From a checkpoint of a small spectrogram enhancement model: trained on simulated sounds of rotating machines with and without faults.
Rows from block 2 of a small spectrogram enhancement model, named by matrix and row number. Rows with one number belong to one channel. Each number is 200 + 40 x the weight over its row's rms, rounded and kept within 0 to 999. All counts start at 0.
Before each channel's rows are labels from the 100 clips, of 14976, where the channel reaches its highest value: "top examples" is what is common among them. Only what is clearly more common there than usual is listed. The data: simulated sounds of rotating machines with and without faults. In brackets: how many of the 100, against the usual share in percent.
# convs1: first pointwise conv (model.enc.1.0.convs.1.weight, 128x128x1x1), inputs 0-63
# convs3: second pointwise conv (model.enc.1.0.convs.3.weight, 128x128x1x1, transposed), outputs 0-63

top examples: reverberation (92 vs 35.2); text has "room" (92 vs 35.2); text has "reverberant" (92 vs 35.2); fan (32 vs 12.4)
convs1.126,206,194,191,236,139,278,190,211,126,191,246,219,211,266,197,243,234,196,203,207,236,135,166,194,312,216,218,175,261,221,170,88,204,208,233,160,193,236,209,130,171,205,269,240,236,175,156,237,182,187,210,205,131,229,145,184,198,210,245,210,250,190,202,256
convs3.126,188,201,226,163,203,207,229,267,242,175,223,192,257,195,228,212,197,198,219,187,155,169,248,281,163,187,211,172,175,180,188,208,223,263,213,233,180,173,228,249,226,212,202,212,311,247,209,244,189,165,213,255,173,196,241,211,218,205,235,123,255,229,133,173

top examples: state: faulty (90 vs 54.6); rattle (66 vs 14)
convs1.60,215,109,186,180,199,205,168,208,218,195,186,171,195,202,176,209,218,190,283,206,197,197,261,268,184,297,262,254,213,162,279,195,152,225,192,207,257,224,243,227,156,157,212,127,271,195,282,219,239,201,108,94,203,134,198,233,204,101,240,156,212,197,241,165
convs3.60,226,189,190,143,160,293,197,192,211,215,218,198,223,173,222,205,202,221,188,228,183,216,178,169,184,171,255,205,227,133,240,206,256,224,255,147,273,261,215,185,174,259,221,212,139,208,282,235,228,244,164,204,185,150,209,174,164,119,224,186,217,198,189,274

top examples: reverberation (92 vs 35.2); text has "room" (92 vs 35.2); text has "reverberant" (92 vs 35.2); piston engine (34 vs 12.8)
convs1.88,231,174,241,243,137,159,207,248,246,211,224,207,190,147,225,165,213,138,216,208,216,152,259,181,168,237,169,226,246,150,117,260,190,184,192,189,219,229,207,222,203,257,233,161,203,183,234,164,267,228,244,217,187,115,189,167,194,229,184,238,194,105,240,171
convs3.88,202,180,242,206,146,197,194,249,203,284,237,253,181,88,224,250,272,248,216,122,190,218,133,194,237,189,232,124,211,216,137,166,247,295,208,304,162,197,196,210,142,212,205,179,178,194,153,151,224,134,240,181,189,195,170,215,277,126,181,189,193,214,206,162

top examples: state: faulty (94 vs 54.6); rattle (76 vs 14)
convs1.39,174,195,220,178,181,165,228,138,174,189,189,260,176,230,201,174,215,214,151,179,213,203,183,216,227,194,224,114,191,189,328,184,75,202,200,166,290,252,226,227,128,179,181,228,198,213,302,210,270,194,158,146,196,252,208,213,206,139,195,191,168,222,177,236
convs3.39,153,181,233,241,244,175,239,178,187,157,202,184,169,297,243,290,214,171,212,227,185,188,269,174,254,262,208,193,221,223,227,213,252,210,229,240,226,151,222,165,213,254,243,194,164,159,237,218,232,243,170,145,226,226,202,234,249,169,255,239,194,230,163,226

top examples: state: faulty (89 vs 54.6); rattle (73 vs 14)
convs1.62,198,198,176,164,190,185,213,168,195,203,167,210,189,214,198,188,221,201,135,162,233,206,140,252,212,241,210,111,187,213,315,188,86,194,187,189,277,234,197,219,118,163,197,213,196,230,310,198,251,153,145,131,192,221,197,209,212,138,225,186,210,209,215,230
convs3.62,200,184,219,269,237,231,232,215,203,159,200,226,199,287,228,283,230,175,210,253,182,189,258,188,245,252,212,221,180,221,245,234,250,227,249,229,245,176,242,109,204,274,215,188,159,138,256,223,230,185,155,141,213,230,177,221,220,164,233,203,155,250,163,270

top examples: reverberation (98 vs 35.2); text has "room" (98 vs 35.2); text has "reverberant" (98 vs 35.2); electric motor (31 vs 12.4)
convs1.110,260,183,176,263,140,158,222,263,236,243,214,166,177,141,213,223,233,135,207,248,226,189,208,167,162,206,186,162,232,243,190,261,184,203,139,102,201,222,204,291,204,242,259,221,232,171,205,119,170,175,209,211,137,186,141,145,202,201,205,282,153,205,185,176
convs3.110,153,204,228,147,156,209,192,225,226,238,199,204,196,53,209,184,298,223,203,144,183,216,149,174,241,180,244,168,188,217,136,121,212,314,182,237,151,201,199,250,156,166,193,208,222,206,176,130,208,156,230,232,214,248,150,194,285,150,174,147,205,199,165,207

top examples: state: faulty (94 vs 54.6); rattle (67 vs 14)
convs1.32,175,153,199,180,201,155,157,108,176,182,220,187,179,216,181,159,205,214,304,181,220,199,269,134,229,171,214,175,208,196,289,191,234,198,172,131,225,256,178,222,247,231,196,211,218,207,176,206,183,207,197,293,192,224,224,239,201,135,258,159,146,199,125,241
convs3.32,244,228,138,163,110,196,135,219,208,278,198,208,226,153,166,182,159,239,233,187,201,203,194,188,158,126,196,185,197,191,185,220,185,196,173,160,226,229,157,265,132,149,192,222,270,219,167,186,193,156,195,261,181,196,216,171,175,216,126,161,214,149,192,182

top examples: state: faulty (92 vs 54.6); rattle (67 vs 14)
convs1.45,175,140,209,172,190,150,147,146,177,197,234,218,183,205,201,161,202,208,292,174,206,179,283,150,229,144,217,214,211,183,216,199,283,201,170,158,212,260,182,211,203,260,167,233,204,209,139,226,150,227,223,324,206,184,222,198,196,143,211,191,151,183,187,245
convs3.45,178,157,263,212,324,140,204,216,157,167,207,207,188,254,225,290,195,174,226,193,164,174,240,217,240,262,185,183,222,193,175,189,246,181,207,281,191,132,208,147,175,246,229,131,160,149,206,181,202,226,140,132,205,227,239,232,209,177,207,246,187,240,178,165

top examples: state: faulty (83 vs 54.6); rattle (60 vs 14); turbine (32 vs 12.7)
convs1.8,163,274,180,151,231,182,259,217,140,121,154,199,200,202,226,270,258,215,160,209,206,151,160,196,211,166,234,96,178,240,268,155,124,204,172,157,238,254,214,228,181,177,244,167,233,221,203,175,194,101,179,161,212,235,214,248,203,235,223,122,126,261,135,226
convs3.8,161,168,184,154,201,195,178,196,148,184,245,206,258,185,209,198,53,191,231,219,147,156,183,187,140,228,187,236,207,166,184,231,160,110,200,96,229,215,221,163,181,191,230,208,140,149,199,168,190,237,208,227,211,178,208,172,164,176,242,184,199,249,173,255

top examples: reverberation (70 vs 35.2); text has "room" (70 vs 35.2); text has "reverberant" (70 vs 35.2); pump (33 vs 12.4)
convs1.111,223,258,185,226,162,176,204,165,235,181,162,226,238,245,228,270,210,261,211,218,243,124,160,181,169,152,223,132,305,211,176,214,207,196,233,193,160,176,185,149,240,224,237,219,241,214,191,162,130,132,137,204,132,218,196,156,201,195,252,235,228,240,199,205
convs3.111,177,209,129,134,179,224,191,264,220,167,174,172,176,150,185,174,213,177,200,211,157,216,254,236,196,205,181,221,196,146,195,205,157,237,242,221,207,156,236,274,200,199,271,204,256,239,185,208,189,183,189,242,192,139,207,238,255,223,285,131,211,230,224,206